{"encoder_arch": "vit", "train_examples": 97500, "crop_scale_min": 1, "loss": "mse", "encoder_parallel_block": false, "encoder_inner_norm": false, "encoder_patch_size": [4, 4], "encoder_width": 256, "decoder_width": 256, "norm_pix_loss": true, "beta2": 0.99, "beta1": 0.95, "decay_fraction": 0.3, "warmup_steps": 460, "adamw_weight_decay_other_params": 0.01}
Rows from block 3 of the decoder of a small masked image model, named by matrix and row number. Rows with one number belong to one neuron. Each number is 128 + 32 x the weight over its row's rms, rounded and kept within 0 to 255. All counts start at 0. Numbers have three digits each. After the name is the row's rms in percent of the matrix's.
Before each neuron's rows are labels from the 100 images, of 14848, where the neuron reaches its highest value: "peak on" is the class under the peak. Only what is clearly more common there than usual is listed. The data: rendered scenes of coloured solids on a plain floor.
# fc1: MLP up (decoder.3.mlp.fc1.weight, 768x256), inputs 86-171
# fc2: MLP down (decoder.3.mlp.fc2.weight, 256x768, transposed), outputs 86-171

peak on: dome
fc1.39 097:186119152158150097133125143094108116140097081162092135100075183148168122182152190091093119079131151145146135163168079077117169119117086114094130089152102113121122140134143116126142097199122188088117116161096073076122104094117118060133178105107142077135107142
fc2.39 092:096100118127136114091126086152165133159148168145173154149054095146095126127113055174166151114110138135131099111105151142157109215137142108136169172142114114115101114130174123105130158103136132110149116042151213099102100184178116187095118187158072150142175164

peak on: tube
fc1.229 096:113135150128123186150123160094149189078131121112159115100106170143103120092091103097081110165163159110153102175123132105130129099127128161105105127142083171097119104104134158090174089126140140136152122134082064132128126129141107131059064132105133111115083141
fc2.229 084:147097124124140116126092083175146123154136169118118172127148087131128143108063143200153158166065100134101160066110088142122117145109138119147154114129170129094079136126109102127029158109098124161116151130202195131132122122125162144170221119145129163109158148

peak on: cylinder; tube
fc1.154 108:124136148156114187106154189145165093097167118097152194165118120189147156167089114116180083071120178182077143123090124129069112115129134115157166112185134106102095164139140127128135129145059200120120193180109139107118154123144133179138129159145077136034155075
fc2.154 098:146112129137164098153118176104084121144094183154153054125066110179107131064162113141128168166146068087121135107110104151149106104134090147163112157105093092132169079133138126152093143115200094129172087074146068158148068132117124113062094124118158116195071163

peak on: capsule
fc1.683 104:083126112168176138117099088212120162084125127134138175155176156167064178082146132123136068068143090151116123165087105037123114078096134171160124107124129111080122125115137152129190082066085102137173126070137109182178152089082107161118083134164178125131163142
fc2.683 103:150171140108129130162149175115081120172160124173103085125100110132144091134048095123068145133111166120122113082122166144153121128126108118138140137112203109160134125184081149144114149213196120077091167138164176095085118132102115074172139096119073147154094140

peak on: capsule
fc1.355 107:152123113167112163127103100176099121172141167076135114143153164099107139067105105182131089174128100107092145122103119140202129096116132170164112133060124137170109137114144157114137087082090144125140129172129104109145088129089150139087096119132192136148179177
fc2.355 099:138119129099135117128162098130129118148098112209127204118067139158163159118157086179140113095085111189103067151117136122129114128104128081154102149135141094096168057178123159088134127172181096111095141076116169148098144107159112101112103108095116095116147140

peak on: bowl
fc1.649 105:124157104087195158189136104123150102136154120116098126171156167161196142171139160139156145122098093140107148064141156076113153102142194186138139114082150133150141127132114160163142103112214140169157093125143146153130092122134129080145118167154118112139070076
fc2.649 102:109158121167089134152151188115119175141147153100118090108132097182099124083176162126095112172127169128139156109052103158110068102052222107089059154175075099162152102124124113113154172092150095104142159125139139071141173163081115095116141119097214125168141172

peak on: cone
fc1.697 101:112147114100089073158192104129119162087134134146110093115111154130057115130075139090104118118089151065087141133079106123118153098135155049066161122081130116158079106145094142096102124107141123096134147056122131163138127090175142154078115110108119150132135143
fc2.697 096:119146167126115144147115178104112199145128079177110144066107116144162155163129125128169170104135039102119127091133145135143122177160140134069127089126130114097149100124153104043177083133045125107176158146128154056102143069113149097109125127189130085084083152

peak on: cone
fc1.63 102:151129153120080088145116128178088175141077139139113141036148116123156127138085107104090107108107119162113160118124161100165158143085120157144178192113124052094057151099096090173055069150125081124118138149081179072112097112125148143089155170121112099156119104
fc2.63 111:120133109127176106136100148116130134122175106134180161154080147149098083114104184157149118130129121134192129103118080116136139138141123136089104145203178159163124112068149145122096121130174119124122074108149101166103155115112116174181116077154142106118088104

peak on: disc
fc1.531 104:119135149134155092086150129114118126115084076145073147141108098109104174172122115160126181122117085153137157060078154137186160036099150207119197091159148150117100146148149101113107132147183074130119132115111107135113134083155148187116142105080118082138090093
fc2.531 097:145140127175102148108111143125116141125137148155171135154142160194132154089120177107144103099138152106126065150130041123070136182168149104120045129109104066108132120139124153101131175204111122130167135167174192118127096117178078028119101179178098174073144123

peak on: sphere
fc1.558 095:075108157153198120188114097130084155108119116131112099138102142098118062124155126088074080091137099172128157096125083104138145100160124123122135118141139120156112130078156140093121126108126204104101102070159066083152079136116162077141135162125164132075100090
fc2.558 095:166133118072091077137130137169160172162169059111107119131186175088133177117134163138170162189087112100132108102125103109115120126171145107170122164118146131147117100097135168102147099113134069093172115141165165114081126119152133139149193147132093095154169117

peak on: jack
fc1.344 103:075105122158177138132107137135094078163076127106125107146080077086128145128108074086117155199156090112118170098107118186107075164136143143146158078108165182133107122118153108134132145100061147163113119122171144128097134098147090141191113185109128147158154182
fc2.344 097:134157161149147117197099155118081171126099117155114126061108181196079165094108092113117130134092146108146082134125146152123109115122107130104119122117105135148143087092102129089104141140119089082141184121123137083121165129057124121111116131067111145134167142

peak on: capsule
fc1.393 118:173134086136109135155161098144142165142151086089140122129069102149144130119113121146116149102120069112100093157101071128125095114102149142172182084171114070119135092145106102120163087113088102098097102093127096145119180148070085106111068149108151139166131118
fc2.393 117:120112111096143172147130103160135122129122075123129131116105114091100176209143138141180145084095162156169096136131178097099128111142140168136182199136128154126146122116091124131181128145043118109138169159118177063121151146122115102097127043113080101125112031

peak on: cylinder; tube
fc1.433 106:076106115123186148060160092105170149141098118130165159140114146149095138145115121109121177135092156093091191151130162120180167137143162143128162157094108090125116141085149066099093097142072181132193143137094117140159156133106141159164126130185156080160046128
fc2.433 100:144143120063173082105144187126160151093176161169091146144076182089099079139150050148086147087083128141175098073154074137112107147114145164047162157127130209124108103189138128116153106162115104170078123118102126089156108097086125155117202164092103128080119164

peak on: disc
fc1.319 103:120124133136132111145108074124147173142126061127111160180114156128101118119136143129157091173135105115149133072146100049133104112141116165173153132167125074156093109054094113158189112174112132188116089047155116126141075090136114186118149098146104095117139088
fc2.319 099:084192098114090079149165063079077128106181142148153138124115192163149149044119151143075135161113093174138088121129095113161103083110114144118137112152118122167135166087126112092096134108181120138138108089137096151152116085071168088164185132151180115086138132

peak on: bowl
fc1.702 090:138161152143108086121135128148143116082076170079090094170184163119153111081161142090104130163051086178143158121164119100073165173135173109128106074085155064111137087147125089176155141143135138153100084111164111157122142081109161074077117145160162188149094112
fc2.702 090:117088128109113224143128147116071108132132133146142122082082115111093121116134108139155121123198121093124151119123098141173133094144116106087143154155124147143108098170156162163113080139113137096119147134090154047153140161105050180138116142156102134109106137

peak on: jack; star block
fc1.493 091:080152123122119104122145146100084146166159151153109139064121125150085184189110169105137143198173144129069084122122128143146115106123164161112140151132120093161093061129141154121140157122180212118104103089118140218100158192156087140145097130085199168155099127
fc2.493 085:126158135159161181109165128126064100144153106095189125121116112159189100094128102067146125093100102091149155122156138114108150171209135090091148076119182154127165157127121140144070087120131086094181150188101173140148144075130138144138183133107133144153105175

peak on: bowl
fc1.687 097:104034118163132103194140129095122160127153114125152115128104107109116153085128146136096127168176143110128138060145089145138096176178141140051110101115198132086180128138150105123091170148074207109158092184124116098065085105080137132102133167150105077156076179
fc2.687 095:120201097061146144109176156179119085157075139134069124117069167163163119140161104068202150096081108114165082176063126135086099052117104109159153136124123123158131138136104167121159100106131113138131157119149136099177219135115132088126132127112113145155145110

peak on: chain link
fc1.715 105:169152126160149069125157061123083161141150146155151189146097113090119184111134132141096152133078103132152134100108151071119093111145112098156186092084095116134156129190095180130206116108128109116114129112130096148118090166143141127153154125182143128149147145
fc2.715 124:146096124110144092172109155148092101133126135118202100188118115107178113141096203153137141137109134123130082142170142098157119141068093112119116163106171129111104111135093134105170138132129100061131100136158097126065196186164116151162112157054155147152136156

peak on: cog
fc1.540 097:105148164124099094117104135125159170110125086029158089185146116102168149155160146091146128096201131150115180175093112179089123113062111166086121148176131204169115110129124137125139152133078153152128104102085193157149152101167127111136170143088110217108089119
fc2.540 098:102117133108132170148136098145093096140131125169120126116145132170083086133114068139114150086077134114188135103125154134193152134194132167091104110076127078071127091152141147128167132129197067030128163175186134110117144168082094165136098109131088090155113127

peak on: cog
fc1.214 104:059129139105181131135122181129059163114127131168183066148138136159154076114163115110217135121150081083138091111150111159085160140135102122088106079155079136128118178120179144115142197093200144109135136112144221115069104155166052094117150138059120128101069100
fc2.214 102:153106128120048096091123072123222133118143134124040165120165148125141114131094119153117093120123168138114146105102169109102056132144183099159131173119171173143125167134094103166060054184083161124122143152104105138182155142106135180141102167094124144161152136

peak on: sphere
fc1.609 107:193087178131169116089091129102155134125169156112099129127104153112133129130147154127166133062120092167047122133121138160163176164169174147146047158139137120161127117094165101097115087102113124092152131158118118140156149108114124181173135124087170152153137115
fc2.609 101:094121099126184145110100163146154112056086140122146130123124165072149149136102052108073109182124133176141147110158099119103107152082160143039164158178144156092142118120154093161110177146119128137120140093142099102125097074105102131090114168137091046146085120

peak on: disc
fc1.395 103:125102142108166071164069082097153163060151089119111109097151111143075127134155154167103115123123135118110135093107128131183164102158163128099161122125193098137071155112147074134110159155118159155155125126183081127087139112128120165097154136162038154070109070
fc2.395 105:140130121147097137164216178097118128133159100184157107125098132130152144080125081129118117144138109108136136120131129074112135141156123151141101152136126077166117074194119140146116083119144098049084147167143158135112160124102134079086109204091172122093168121

peak on: cube frame; cog
fc1.456 106:125112130099134115084129155078125082133123172123107108131160148128197151096133165154126136150147146129129145102171123136171164173114083168104041093140122101133145114155113109121095156075121087151165072172161192109102182159109064138144137064079161142154053113
fc2.456 094:116137112161136060093120118130147163119147083114140134155093145101180160116102107140167069149157076184133121153121109167072073151114157132065119156119092145149190069039158132089177055132087125116070147077116107154161109150089156127127137170140075095095145111

peak on: chain link
fc1.360 112:147132113173091072053085062102165098119119140096061056137117121070100166077115096128096118112132061175084104131125138076164013159126112135171173108165105110092122158078114148146170061129162146100140116123153103094086118175155096114163182116110126165159120163
fc2.360 105:173080092152164079104086125123121085107088124114158079112140140141178146156107097140204117120113162154100164138192123130174077177140143131108074119104104174117114094128175171104146107115127131114106101115119117132106153139127103143195083142112073138182102140

peak on: chain link
fc1.257 102:164161111159112040130111112037178089101113094084150142144091112067170136092131114138113115105080126124132128145167118128169089155136112119154168099182128104154140169153113111132068108111096078068148144131178133142108106150094082129127166162121167069116147154
fc2.257 099:208140113151076137103162120142103135172078144090108161161121158138158108080105163088114095180108143126141146111159136121172175105077087154128087118084133117168092193132145195116155133067140125161121144134072062113149077113157134141147089122086112131069078178

peak on: cog
fc1.487 099:111097196105075140155097147133110127125073145141124136147103153076111131123101172155105073124138097096094118137065087109076133142084100120088093185132089176110118141165144074180175183110109087105180089108113131103143142115165117123051118162128146206233165161
fc2.487 102:166085110107102107139205105146197146118181135124121147120131116170132101104146032088148190098115154122145112068234099108164104110192146140168096092134124088176129141131140156121118078197164163155104169105184133150110108138102124120145109118142117117110118107

peak on: disc
fc1.24 114:044119089125099087095162161174146156140076190175080184167181138159115096195151177129091155141137127094121082051107104139119139098111114156113144099108081080183092150130080081129138180138155137093073128136085141110163160173145187128100123108161114130132092088
fc2.24 112:180130156135132131138176114119113082135132055177080168081055159153207183065158077167108149119107107169156124168127128157155097084193116137096173147148176125138131139168141143160066112180172120100211118056206077142159136110124107141116121153114151112072102121

peak on: torus
fc1.604 119:149100022191129108120150119088122162140090116168107082163154144134137158104181103142084118147176065074150094155125093135064132089089112124138135102112112146107150139137119065096153149074112161119113158161160138126127104095136120090133199091132105171160131089
fc2.604 105:079127153096099117151179135173153190129123134166103158143190114090134138108089104182122131209148110129135169119093148121127129099154181189187119139140179057134115145048135090087104097101145096103112141127121133143092120106092166145071220174119139101087196169

peak on: tube
fc1.23 095:085099060043134176178119180150101159193126136172139127111124123090128114142120130108144105166096127150091086091117190119202147106140081083109143143162177135113140131118098113172138100092147162100102120136079118127091183093089161155156189128063088106112133168
fc2.23 096:159179150143101126058134110069153114084130142074153133163121134103142156067133111169133143147204154129124196123113089135097101079130161124147062095094083073150149102109200151138086147165085119149113113107127125084135112150199131140089130108152202153124140131

peak on: jack
fc1.474 103:109089132123112140125150135129080132114148175167163108102107104128137127143050093162081108136153060156085128182162137130140092139132129125180112133115166103099129150137151138188185160036107132117122107093170107155114097159178145115192094141124146093149101105
fc2.474 103:132120148106122086151124159108117184244176097103166119120157057110122143083107162116176148101113136135124165133121115085138111121103101096164186128161151132189168138152074108094180192079127169119192099128184071117172225190116156143070127166131145088158139103

peak on: tube; bowl
fc1.234 106:095100094161157098116164161094152089115153078130110147168070107120108158164103095087130140172210103073092077145125196108138076097146081131082091139117105122141136099077066093114148115149153115068166132088180138136143162157129073140068209151170163149123104176
fc2.234 109:106087134145170070134098153114112139109126104122115132150100128061140199094115153146116137166130105156134111091107096117063105071113144139131134133065161147198168137134163120153105131057168132122163117131130109120185114145135095066183128160165168142178108104

peak on: cylinder
fc1.755 109:138149120093111143127201077136172116128163134155159163088119081125111145126107129133053093202103154130140071088118129120175128118071068131179161101145114147168107112094094131074113106063116168110137127103155112101033145168132125144124123125166123125105120190
fc2.755 109:098157127081117156081086147126147135193103180142130093134147125155154104070179122120141146134134149103155173143092214119191140152144092131118138142134105117151149125145084091156154163172124136135110106148093149133165102205104051165117130154137120146111153134

peak on: sphere
fc1.733 107:140135092121114163165096136110141157131097076181114100121078177125072165157150114139162112115151122172128113141081104091127159107193122115126150096143115068199100146114122167096143120185140119121186083119152116103163081100096126108170127083157097139095137066
fc2.733 117:162148190095126121118167136095142097107124156162097159139123150093208110129095126062155165170148135126108153102150138146130159058128133174168061121156161099128108130175106074110116110147112124139158089183102132108106104129152165175138206170130159119097118041

peak on: cylinder
fc1.527 084:134115215152182155114131160129170136106088144146124231160171106189139184110153132109145101075145120117130152149098184115152146125178143084132129137163202084135125141111142116074074131126165158167133098137110131131140131116158108176094150158102096133127096112
fc2.527 087:115102120134171108060151130136130178170190178126141176108106182102116124147104132178083133112088091161110104140103139174113110185075094109121099110104115067117138142131134140169123160089089151016179128160222059160117128094091134111110134114136123141139177181

peak on: cube frame
fc1.216 096:102116146076146099150135155107102188069117145149131064111148085149065078164167095094157182155144102101137171068170167122118095156163096113088145110143047150118053139096117140153125143107128110081188141093111093142132172118122151147099167097109175128127070075
fc2.216 088:125164125200138159190124112144121101151125095090107160117104188098189183108013118175109132112087146151098070180121078128130127118123176144142111097131181136141160079139166125112125121133136194174109154115164145118136087126089115099150099144146108072105161183

peak on: disc
fc1.622 111:144142115140120126098117155110212138167102084158124139122156128075073115138076180166162208109081103120142116141145070094103087161150162136121175102112139106174083141119116131102108175086166206123148143129095136139121090123093158128090057101117190134163136127
fc2.622 121:136127198106161163090203121155057138147119112121111167123104101101096168105163087100159156122073144179113092172152211137118159139113059127122215168141127129191101182220065041151130142104112146153181097117129097133122178156133137184085124126194162142120137141

peak on: spring
fc1.640 115:114114103137150196123113092173114143150117167161158107155125089125050104114102202109149101162091097136190145081160138177142068138078109118159170179106095088121145131106114135132129171146135113104154124134128115140155132133187138103078102076221143136116114150
fc2.640 110:146126116132127047148107157107155100139131210138133177182095161186151129099178114129111194116118131117164140129111101120152097165094136136086123128168092141096115101137135160105106134159111128093205139092122140116143126146072106168119139129134102125162105121

peak on: capsule
fc1.4 106:081183074132117143103115093095130119133161090071107088123197099116068166158153154169140183110088100128078152087138154164136140060154090112082123112121132080204167168178094072105127159169129055183143182156051140105128131148179111127105097109131152180180085197
fc2.4 098:105082121145177089156121095150111154198136161120116166147117141116137118044133100107119127171178125164128108173168104115124117170076105132160106140189098107090152109065096178111107104124113109135136113109174118146148159108075138061093082148189085130114117105

peak on: cube frame
fc1.521 088:051093120123074172146165077115103126172105140094133134177137138152081125126123113112100179205192156114157162084159154186136108134143161088166150153157147089115103144151136134095114083149136082161121167130127155109095109172124088077121098138088086129109134120
fc2.521 095:159142084129126034098039128106136142208172128133163148099107105110152124140065127145142073103079091080135125116070075024163125164137114151065110103111063122137168151107194122111139153074157136145117078131093188111136123133175139146108179123138140155160119081

peak on: bowl
fc1.235 095:117114132125205108127124113054098169149150062106111101155120103139104142114148067129151182140147084133085145094133153136095040116204078162119102132142163138136158108159124167080178165190161106092110100171163141160113126121141167112094142163104160179128175103
fc2.235 111:099110128098176101116097142152106112143113129121125124115116170115130194139108151076099089124137157137152104115167156120081117147075119127109161066193171085154099135138141113124186110121148084114173124096154169140085100094105158154159101109144197160134146095

peak on: disc
fc1.67 095:126142159135095115114095128117105134132071012105072112106160138086127140149141122079167155146111058086123166125164071097087162126122192177159126138103152130096086124150152160153104194120178162120099127121110130141087088106123114086141140134138145177104157143
fc2.67 087:169168129112137131113143120088094157125130174133134127136105097116132144032065108175055159114127233123122166117100150172167108148130090074091102116160091162100144110160128168132139104125155131177143132114139146130124140119096064149143146125112134083138096108

peak on: spring
fc1.106 099:123089093126133168117132104089091170224154206174161105131095105083222165105106112161102073140148137182138075074134133176126070090128091109111139099141089100132114105109139194092153105071100132166120108119111121184131145202092142153147159136163168111136056165
fc2.106 114:119112140118104101163133091165165164096127047078106160124114132149116121188132103065167183143130114075136150108174176100087150121192168125114202110083106167120139162140146101168060130140100170131145095116120123127140159099162103108153096142065066132117164099

peak on: octahedron
fc1.272 099:144190130135153148123096121125083183052129098119128080130088185128122162079142132133099112125111131078082157032105174143153164094178131082146132076116123122113153169164104197090178134218158102132149162167113150085101125136142098077176128167110101088163090098
fc2.272 098:101076105086126110087150148124160102130135122142073143085132155145174160175184076082077145135088176129131086137142121102171140132199115122157132131126095056107159120114134109078148087153143122130123143129209124085142136097107105100102141139098135121165089103

peak on: tube
fc1.447 102:114113148101130177122144146089142135116083073110134164165074190157184140144109137150138133197183131123182128142111119108154093146114102092128126159142121106193112178065086108104174114121137109144160118140189167116076069084172090154167108037107159131091044102
fc2.447 106:101126082100159140069135107103134071178148168123120140136129152111149166091124116100149139134117136044130130136149104147177135142142113154124126115147172107112132090151140115121078052134116153172158090129137141134183095155130130184168172208137149151143127176

peak on: sphere
fc1.415 095:112117114130132145150139131089114103090092111145136147138118151104149153183146097161063101088131151125159133124147125114110127141178149070167088060113207081092181198130072111156099061135109086155152146149139121101129124095128168168133052063152080126125091091
fc2.415 104:162050108061162113079141170120121145146117123124133139129094119176152155140146098073156179134137120139137121133193098164135143123127122121077116151104084119149070106059184108084090122162151155168108098123118166133140066118135160109129147157102136130100116120

peak on: star block
fc1.98 102:124190107140195088130146158065198137148111119133101112142172112116117068067106150126087117132110087119107134111103133141186173090118149157101108125138119082156115112175097096138124115040155120133066089183062153099121130117106105132140131053154123146128099216
fc2.98 100:129141124126077106092180127155134100149134097102175202096089171133139129149206098104129134121188144094104153114092136131130069109113159093135087099106089128112152109090125103159145145201112148154175122124150129191129124161045134121105131189159119112137116126

peak on: cylinder
fc1.362 098:075178125142176130086139103121103165068108054127117103147112101131152176118067114116118093142101183142174147084095115126168153108143090194151146073072121153112110111137133078107110133050157115160141081162122086152084099143120055137117111091131118138153209187
fc2.362 107:144060094141067150109109128173114103139121153142125174125174148106091078076167143167140118073143099138131087144143113152117106174110130122104101156105171133136063108121138164113080129207149201114135223097123197104141115166151104134085188230151089112127121086

peak on: dome
fc1.664 086:097154074120123130117126119102168095106153096161108165132101101076127115145128124122120131151128105142193113075150105149125113162057088074095097090158122135098160187125133122170129130166047143119102142117123127068142138113116108105102120129077189145094175146
fc2.664 085:168111134136144086073145196114069122141087165081093158117150201172104126087076152159126129114063127157077139150156154127112127077129127151128093195058106126120085107116121129056079112093180114149091125144143109085159120114060165192120075165108135058147105143

peak on: torus
fc1.494 110:122152099151066139126148073069127081122146109123089099133148153122120072181112111137125153111163103052129097121170077125125108153161101076105107112113155120132086090112106115147189116099141150127102097145077118092113125183122135141167124144075180159139120133
fc2.494 098:116077098137174146124154135178148095160098100139130103121078124092150168136132102124114174156091114099116124132069135139110126149135121143136109122185154114153146055088124137087100129042138169092125078091140142201116115101156042025037074157120073136192112106

peak on: tube
fc1.70 100:131065141170088139059096108085053095154119102189123118183075088084154170067124085143174192102072151171147148130135160128147110171159123094147167118098107124126108081023121134083113114099163139129113159132144126139069080162123112143140130115124085118154087114
fc2.70 104:149082127135170135126095175153135134122064139146147113093007154198196065128168176108124094173110119129141119152186174128122113171078151082083102155113086125114169130145135113152163130167075123104169116084133109128098045157097130085115058193152126091121120140

peak on: sphere
fc1.178 119:104168147140133121133100128122130147137082094082102177079127069106167104161121126085135103122123124156161167122137123107166140128159139108162147170077127060116180138113081106133109075087117174082142191101094092089144094116133124109150123175076117053143074118
fc2.178 119:198177154075107053110147127097127166114145100140091096098064171179134125094053180125134099084154096147113156089142125104055114156136177194078087100174162156177109148080111135120123072145120109135124109139111144088067137154124134174161156132157154139093149157

peak on: bumpy ball
fc1.585 109:158073134159126112173113154094144159145167075083131089116112129130103137141141078147166190087137101088072120101134123172159149095159109150156162124154112085134137120142119166056167129104199160118155133170109152154159127089121059151124180126085094181053060069
fc2.585 101:109187101091166103074178107100108152136155138052078157112149144088128178112200158117119122193109102120104170139094133106076130128137181160117169137140155158164196149094150118135139090114109141132194127129121147153126147158058157126134095080145170167184108119

peak on: sphere
fc1.290 110:144113124123162149088071131130182136131125086155105135113054135083185160159203155161105121099099142158162127139119148137180147156125096135131184094098111135141155151107078119086113132202150226121166128135128123066144125100111125101095151127163161102109174078
fc2.290 113:173169122087150000117146118095105142103130158143158135132134188140134084127060108078130141134067118162152141162159125144158152119132130165112100140127144133078149199131131156116121125139139112138080093083142068141124119137146182100121174155128114103101074106

peak on: bowl; tube
fc1.152 101:089126139156167122131135092139141116155140061141112157167118156114127138128118122093128096112181137107119111079163136138131146143210140154094090142161121127113205135160120092127156153118058088083176072134151107183074104172170058180146172090135120134142113158
fc2.152 095:138105126113064102109111122117115142112083150107082108178110210091189065131146156136086069134090112147150151163104150159121066161052134092096131119125161161142078113059110091114112064110173113165041167115117184157167133095139151175120123097065139095105108126

peak on: cylinder
fc1.268 098:131169129116093154138138099145128154155145087155137161172135148103090143118133171097150141194106156095123136172146109118162116076124165168122166151133178137051153159127157089163114154107112118137146104166124089112153090156099115121106162107113111127128144149
fc2.268 102:102102148130155139107112123118133107097065146073105128116159142098148104134089058126191114080154114118156167137140088184128089177169112107094122153123104106162125118073115131075097121133101104143104108120197146155113144048133103148127099142195162070148071108

peak on: tube
fc1.200 104:128144087115113166118130103150126157134115134176112117097069121104123160185114095117129113111139115174098114121151097103109140088144153062170133092161126098132061100068073062102080165125173134111197095081103117166150141140104151134156111090111174179125102081
fc2.200 092:137072145141126156135142166126096103146140173094126106122147112155165136112105180119180116149119115060147079157087161153123100079123104178083073167117115218113132178156157171119133101134082179133141085192150129132089107117157118166133139138162156067146112212

peak on: jack
fc1.286 114:113188120152074139113144126170109121116090089133158161059143108145152134117099102085103170131076124109177122099151186157158109107125161167113085139140169055124103107118124084100068144102125146127115114116129102091129142151152130147199128136073143089151098095
fc2.286 104:149148132159122127124115145088098129080126193144102167154139193172169151101129104119111160182136120137109140112143098110034113118117105125141134149135127121142133086102114102107164078119124093105100082117120112125125102107170085149212160113140102152094088228

peak on: sphere
fc1.735 111:147159164161148135128141090058142116121164110113085134101110132156137122129157130141107128057083131095152121136112125086160124120131117090110085102179127077189155099111097101140154101132138092084142102154201110074131104028174121121165132098124171150121087080
fc2.735 114:095099115065136085104149140127213115124077064117099164119127184086156135135128178149198117142109153129146087102141113098110067127099143144118123140117145117098112162100092143130149048041108168152118159113138156110122087101096133101129139107128148123113124132

peak on: cube frame
fc1.684 104:097094136137165165176135211099134117062109167162112106114180121174152144142133125159076133095136152108113144151091156110086102135194105125155097154120100076140101101113084154097149121131112101177130129104057158117142169181148091140207109092106132116108067123
fc2.684 101:129087122135109074115154132122126166068103159091085151136137148177088146149075083098171120115157088133157151140177100158118085138109178155089171094132125118115085186059150136167139070125130146129112126172176069120102081131123079185143137172115175159134127106

peak on: octahedron
fc1.96 103:060151148085154096142143073143116160090143087103141109144179105167147136080156111113200138092172106097122108081182138121040114145126148092107131134111091154116155115144166138122156172074129159106134150077175184152143083076156101121154115151134127120150092113
fc2.96 097:234139105146066154143119101112103114093110213155107160140087168102140128141116132125101130177096155140162210120086143185220191118174166140113130112104177143134108132094095104107090125167148121188161103140045095098129179188129137132140123139116091130121164137

peak on: star block; jack
fc1.596 105:154166122146108190176107089156068123116197132141117155114134144121104173045103111091092094137134110118116165104121117095145124153096085156156175148122074112132149155133128115140152122106132134142178150065083164116128131125099108124146107124130153190114084104
fc2.596 099:140118126176116127141129144132061125109202134101090105077117112169157176133180118130162153106197172099075124199054148166089107154116191160094118116081117140123173065094142124116143158153053147152132148165100146154121168134066167126155138077111125125131084100

peak on: disc; capsule
fc1.572 098:169155196134107102129159130131150122194112116097165136116134184062116072119163168133126136170118088112110152082178103127142094144088154116149095188106158150174116105181162138154134158144191135110130151086121128119173165186115175110113096115161098121111225147
fc2.572 102:120126126168058171104138178088083127095146152124076119183175082191169159204129090094169126137153131151141132129143092109151096109189159116111199120153119109149097170069106077108110138083100078142168133226189129118106128115096110143149113104134126111136073138